config = dict(
    train_examples=78125,
    gain_aug_db=10,
    time_shift_ms=50,
    encoder_activation='swiglu',
    encoder_width=128,
    encoder_kernel_size=15,
    decoder_norm='rmsnorm',
    decoder_norm_position='pre',
    decoder_parallel_block=False,
    grad_clip=5.0,
)
Rows from block 5 of the audio encoder of a small audio captioner, named by matrix and row number. Rows with one number belong to one neuron. Each number is 500 + 40 x the weight over its row's rms, rounded and kept within 0 to 999. All counts start at 0. Numbers have three digits each.
After each neuron's rows are labels from the 100 clips, of 14976, where the neuron reaches its largest size: "strongest on" is what is common among them. Only what is clearly more common there than usual is listed. The data: struck, bounced, scraped and rolled objects made by modal synthesis.
# gate: first MLP gate (encoder.blocks.5.ff1.gate.weight, 336x128), inputs 64-127
# fc1: first MLP up (encoder.blocks.5.ff1.fc1.weight, 336x128), inputs 64-127
# fc2: first MLP down (encoder.blocks.5.ff1.fc2.weight, 128x336, transposed), outputs 64-127

gate.224:561573523477558514552580479481497475520498552519549432464501551433528530471505464467527480491453502557494492572492470472437502576458452456466516475485523518483535533525532449504468551556418412
fc1.224:422541472533470478543462488484480537502442500481558459563475474496479491459526480559460537521484553451445442530417510502507459474457450567470587538492486479494524502565526485495518436514532540
fc2.224:482482477479488519522510462537469485531509498528468502425528434520437472551448445519409496472499546475471502417542490483481494451496498474537580564503460469474549422506479510464534540566499532
strongest on: reverberation; text has "reverberant"; clamped rod

gate.205:448508488522544581457452552473482526479469540510573495526511574552520488475545502512458458441513457481476571524467494477431463562484467530481479466561531483514478489464506490481498469535565530
fc1.205:515490478503501503510491471432531467514506487440539480422461444498531536535494467522502484530520493525560508541505478454490477484512488528407499529495471459577500491510545569458503488449547497
fc2.205:464547514495534453554597497491463506556481564556511440511545547487472528492568577488500482454486462436473494501461550532494505567510540507499513582440467545482491546533524426522527471492500533
strongest on: thin (high-pass); steel-like damping

gate.91:545494512454444468489562560482543528598487503586500536514472530487499518473465438570552436496397498511464526501576471524484492481492503437519526597533472542433495502492496523500498448555443410
fc1.91:536536511498475514551511448480496500457432507513428529448470548531447522473523479429480491493456473408465523584509461525476476482581477491529477485523454508478416526465462443499509490514513535
fc2.91:474479453453546518534529498540488494503564491536456537491417469534460454466443424464428541446472552474399434463514500474506500574410508450511546528503607485508546519534513433482545596516503432
strongest on: striker: soft; large; plastic-like damping

gate.26:569460517530471485517510572528616471502509510505507453532532511493462525499558487520418434510455461472442490459490520514532474495497485504480495500518517528527548537505530468451418483538442539
fc1.26:543504500452515471569486538511534518487487436541476517564531523463494517468509495513406550599537541531597497490531489535549486565500431467505545496480461498501500527480530604430491381517510488
fc2.26:506545433472583547492523506480515564462447527559530520459551544447535540561557467490515543553483479481487559442598511489488476492511536520514470580403430508412479490538475466482560437482463459
strongest on: hard striker; scraping

gate.300:479502541435525515519569530573496478443581468565519498480391460475535491484498458481572441483502520506483481534511513463483549424490455494551503470441469488481436552515590494528502493480553508
fc1.300:505506515548558497515505498503552478622535545488503484501480623432486545524496548488476491468514518439507508479483464571510500516471521553429486489462507492489531433570493471466548469452447536
fc2.300:523434515464462500506444487560561450467516550518509533545445460500485484530530483543398490502535503534535395474518526504533449508478443561476480435508482526591517508436468558515425444560544515
strongest on: size: large; glass-like damping; thin (high-pass)

gate.182:481445517445411549527495520494515513577490488493451473490437509479478514506510520518557518456502463505541483532455467556502461509485536483472464544548511506491440453494570496496471459568507542
fc1.182:597499466479475549494539499483439473527483513592500538555499440498445497455546511531559469530467506519514522524495494495532423504537537456510499449476472482483531394474519496463491546463449484
fc2.182:584474515528539511475513458553498400511397509482528547514479481570533488481552512518486475532455545566553502537429511545478483425503484415408514468451488539452496500539453490511438481416482504
strongest on: hard striker; repeated hits

gate.311:533501436494390443488509515470494518526443549481505473477546534534523471452596516500504492538525503511477517447549533462432496554456378535473491541540497469476557567489414490490481520492527476
fc1.311:463578486474478472478483477544514499526505567400514442467490552486573493523458450508498482493558516510484515498475549484555475516486469473505483456551519471541526510527470461462526471448542512
fc2.311:542446497484496523493584517457501475579521459523515488505437483503551488543582454523532453557480434520493468460461485463497495470474490540462497439543450480482550520538483483483424450451516505
strongest on: reverberation; striker: soft; text has "room"; text has "reverberant"

gate.122:430500537579544498501519567447511525492425466462499475463478561529466597436524495507499478471483526494473540519500493519399507436543502528491509551486519469522468509471469515505501415522507512
fc1.122:605472535512572481477508497560556473465570536442513557506533495530523542526504518536513467538526482489474455537485493483531465463497426493509553538538422503521425570490545450511523537439551465
fc2.122:481461467472472535477498461507437485528510551529493562520454494462566501542496542479473612514572467526539491507483506530546519543497462465486500444439513475566440430479442489485486506556507506
strongest on: clipping; text has "clipped"; mains hum

gate.266:522470471522455508501579497504443467535444463452501507502492521508520494551496517517510514550528490535580492576553516468449509503460533505490498523417485482450555534481535510530500419548473474
fc1.266:485503512491509463467549445533505460489533477539508552453465429496538520452605495468530512458440457439540491514404514492501495540565486496539590540382470558526549528463542479455519492521448579
fc2.266:443537496495543516555520526555537410495525603483516488488487524459422576470485499474508467522458503510508481502492580528428503415457457529502462475451519480516472550520449468466528458532566477
strongest on: reverberation; text has "room"; text has "reverberant"; bouncing

gate.165:535460447518469467516483458543502490552465568501511496548524529525512483502527534468385473515515519447444479539471478494529517451523486544506616499396450513499522503507495565514564424492622474
fc1.165:452474552465517516490462482493512533517536564461434504441520506486508483620471443469627459549532507546552505441521503509535513541491517512482425468564532465550470507478507467513555509459451445
fc2.165:497491539538453540556519490494489538547500466564450505493502413510491441555469418491472487505555536538519442461485435456515462500539446475441539521511496448511555437490446562485507449476514490
strongest on: striker: soft; bouncing

gate.145:504466470512424531518482532465502557413495503482553478479497507513411416606477521538546460552541507466529430442492497500530461528466553445504475498491503511476503491475535565537450480494569424
fc1.145:560450567459511534518464519476503440535455469498479555532479447489560414510553501418430512533564499525579484506474464444481493455533451517463533551492520562483555546459493497513445421522586539
fc2.145:486542483522512534564437486454536538486474523449521468498502535465499526461441467423482523521502429545480517456468458453422487494462458479492486550531501454492510546522473540472542494554570415
strongest on: clipping; text has "clipped"

gate.203:486507441497412502513508447491519570576445458502559501481436543481481513544479506543571511516417517498477472533490459476474443428528456517520502528604469483450453502568463452451524457475475512
fc1.203:542503471452558542493502487485554467486495522565540479489525571529418499471493491503462490493512554472466497499494469507482513463456547457467522452537561547546542464522467551521536481558447472
fc2.203:465470522559494460528525499504480513443529487555416462442535485524484554571476484511446555547477478544520540479552510532560499448539586501498480532416467459524525431485416575491524586507573502
strongest on: hard striker; steel-like damping

gate.45:470494499511467535541557397582485525587505543466529530558538481537498542533540547449463499434458446489521533473489498523473544511532533539451426415460457471514487502514541418507442539495417427
fc1.45:504489468472558505500609491560479472528515490457543539553540573489529477433589520494572493612485448505482531491436493533506503507494468501455462498548517490523500513464453471536461474522510475
fc2.45:454493508499549521555414524514515565435470463541465489493548437448513501520536439458495517456540541566434546443543565454479481544488463509505567538574517515508480531537431502483601503545498449
strongest on: hard striker; size: large; scraping

gate.189:512458511538461520517468455450512581482504474505484427450521489456481460500579471511488442449462575461524435456447495483504541498531591500464482549507562430490551462489558471469452487523522510
fc1.189:419481528516450513550546553484464513495572504476488487460441478472579484501440510440486497491509469445479490504505491552535543453588524531531496561444537488523500505472531559445485483492534496
fc2.189:526472473539536524472537493456522543507580447477501488441512460482468537526478441459578504484548575491483480479480482501498523563486531489467537536544532463525553500553491520478553451467497511
strongest on: clipping; text has "clipped"

gate.83:498473482546480464476518455495499569509535465470437546534542455518478518579477584480542466525503415524467498484524473553516454500566525572529482448472512501527480486509452529501496481508492451
fc1.83:559519549439469533508542496493469450518497485435535558461433546562487542513513552520502523506561520484472529488482541526565510489478543489473484446547567556540494501448553490562459515483475551
fc2.83:530482487551497513481479471497475556483509403507407505490534535531478584536460507572490495513494503527563529468511505557523497503560552504495421553502535479528570430466413515441526597512513517
strongest on: thin (high-pass); steel-like damping

gate.180:432554421486514477463576517487528502450522509476538441483493497508544446538535466506518469470500519533560500445489543468528476523490517452452480519455482439437560520499503443483479563515517521
fc1.180:494510551537448457473450471459452456564506482476504606534510464480443580451421530435553563558515532493482489489497465543523510489550524532552588510518480470522503508445532558546474481465435491
fc2.180:503479568523499522460488463476496484480509516499445522527535549482466506434438551448502592467493520466474501497528472551508494521526468489531571596528534600543456495496478515565510529509437525
strongest on: thin (high-pass); striker: soft

gate.134:510455524444437476507523514411539493478526504515503482475467524474512527450419469425508513544552458505491532508497512502530505517525533535491561632553474497533484534494460492462557506531487499
fc1.134:460520465490540467538466468540473474476482529568534501527476482486438440398484494442503484544454456518373466468531470505493511528473461483466576514548542514492467507476450560516510486508463488
fc2.134:541436470489501520556517497509446529539491527485547517484419452510523544533507452536440466467479513515497535481561502472464487489489433521437541458466432447515474446451485452474415516509517456
strongest on: reverberation; text has "room"; text has "reverberant"; clipping

gate.38:511541529537476454530510489496531587456517494445498551514498483483446470513464519545543498473474560440398498510500468510473470453505537475547518547549576504450503561470540432564431491510456517
fc1.38:487460572440470493492472436426462529512454541462471519468513505475515503475584479484499471449486503531517448507513531526534531605495489465524494494471600497519526488449540507446480493459454481
fc2.38:496527464460403545402488457488488522521478454551480565516457494526496478488512596498600486533442470489451471459454463403479473561502562472561527514464484511475507455501520489547511458468451530
strongest on: thin (high-pass); clamped rod

gate.124:511469496585455498534579533422533510520489443539474479471538484512552470471435504424520495459426515564483532518486478498472510425588518533519473480518516387462518492530488480440517462531409507
fc1.124:573446581474511514526509504503558467447551555470527477526512483489521561525518524518434522527493494519503498510512484486475482470433442456485478433496421459559509456512595599486502524563504424
fc2.124:503568549500530473459470482533522508428486487617501521491512526536498484462460510523536537522478493500582493515521542484524455521499516401544426410538529572498515478414454551536506535508454495
strongest on: clipping; text has "clipped"; striker: soft; steel-like damping

gate.187:510452515529437505475495446507564485474477515424477472551504508543551535405509557460460556399453500484507478539455504564511519474512451538443424527464412413539518523501581512486514529567504501
fc1.187:545589485501547467497603545520500545487482445535591555506497551491527540497440459492498455550457509507496542452573493512511459455532483525523524473476511510397527564522453511564498495504438503
fc2.187:505540418540552477472530463556554539470418505545504516535519526493492481450510513440478586487547484503445448427474466514524446482506511498474590518539537551504525522439415461509602470513454544
strongest on: hard striker; large; shape: clamped rod

gate.61:421492471497479490495505573455491497530531517517501456465527574469494494446448521417511433477490534483448517466469516434463458491523514553481523571491508463471532475530527483504497475469518506
fc1.61:639479483482436505446482426534471415543492518513523489511497497476459466442439581477514511525473490474518495519435491441452483521406384512513552500566392490503469500533544528546527471460571490
fc2.61:475522444471475534519465466541483510439501549571503540493445523499530468529522498514442527499548507486500456474500578536553471509495451509487520517432490549491483498439522514569475533567496547
strongest on: clipping; text has "clipped"; repeated hits

gate.217:582528503478487444559552502507480498510514536509500508450529482465502494466450503493453544540423549481572500559462530541518511431541502473593415470490538460516491539525473478429452443509472521
fc1.217:524517464487490452500489493563520529514533509575537544485463530526481457541545552453473450426522474469493420484468560474448496537556490519484520462493483534453468535493481452492471485413484503
fc2.217:449524435471490494486544511503547506555482495470446512502530419528576563525537464538495536489549437498495491545511503510449502474536518559447504528431518503535428469529477449530549415527511548
strongest on: hard striker; bouncing

gate.10:490506438520515521554496536468489528538437502586468453518480516526517513520448481449522479449485551477422483463480435504448489457528492526577496498530542472450493483543461476469528375508490492
fc1.10:506487554480472517496512448576471432523525500520554470528514469464572486454504462463573481502542453494547546549547483467525530490484469508506525547437431476502502557478549531529517499491479455
fc2.10:544496462487512510434494470560493486532508505583547558516419471457511456468511459550546481468503514506487399457539519457558464537492413543546476453530420539434511507487545490515482558498520483
strongest on: clipping; text has "clipped"; striker: soft

gate.206:545506443461435543493523463520506440615584542564577474534537463477467455491439496442567519537537568529512456484482513488515559643460465433480528492469539470493531520460473500540511501470515545
fc1.206:470562550476548449526525531518524530446553456555507502538512542460474567527511544537530481514503523449483508542569434511508496440494524499600490520531483507509427536503467479489549476483486454
fc2.206:453558461525479432452479533534541512484512505503452500500543505496532422427549427515483392441459469503498488465503488499483495497546533500498454516528460575518533550498488507525488467508470512
strongest on: striker: soft; reverberation; text has "room"; text has "reverberant"

gate.150:531548530498494493518568445461490527479530557454479537476485525507603482522468548403551499561545580466570539516529442512509489489531517555472502465536464539497499575492550492562523467489457491
fc1.150:454482459524555499519413548483451538547490504585500489552494439500440527505487366521521522474511521532406512487530527473450508571505480485519567497421586423504462453503450513491573501433464463
fc2.150:542501503499439511467493533473523570610514501474479517537500481485545465466492439486488439456449458500419516456493467453484505538491483493460521518512478489524512505471537498458410516468506421
strongest on: hard striker; repeated hits

gate.260:529496534527532520514494516430513560509494444483439466465520554456478468431467484511546525608468515505512524539530484496480479556516525449482441477528480473542521431426498526401463456529503463
fc1.260:471476452550460517494470535483481528518488510521521534462537472481510478498519533510442450506560556517548528435478523466565503449510457418556467566477527503492565508544542477468496595454514469
fc2.260:454457529481536502488561439541461542510472488466482413465452532475481551550554470517468465476478438456545464541472477533458494460511507500466507513431475510549506502509556570564529509458490563
strongest on: thin (high-pass)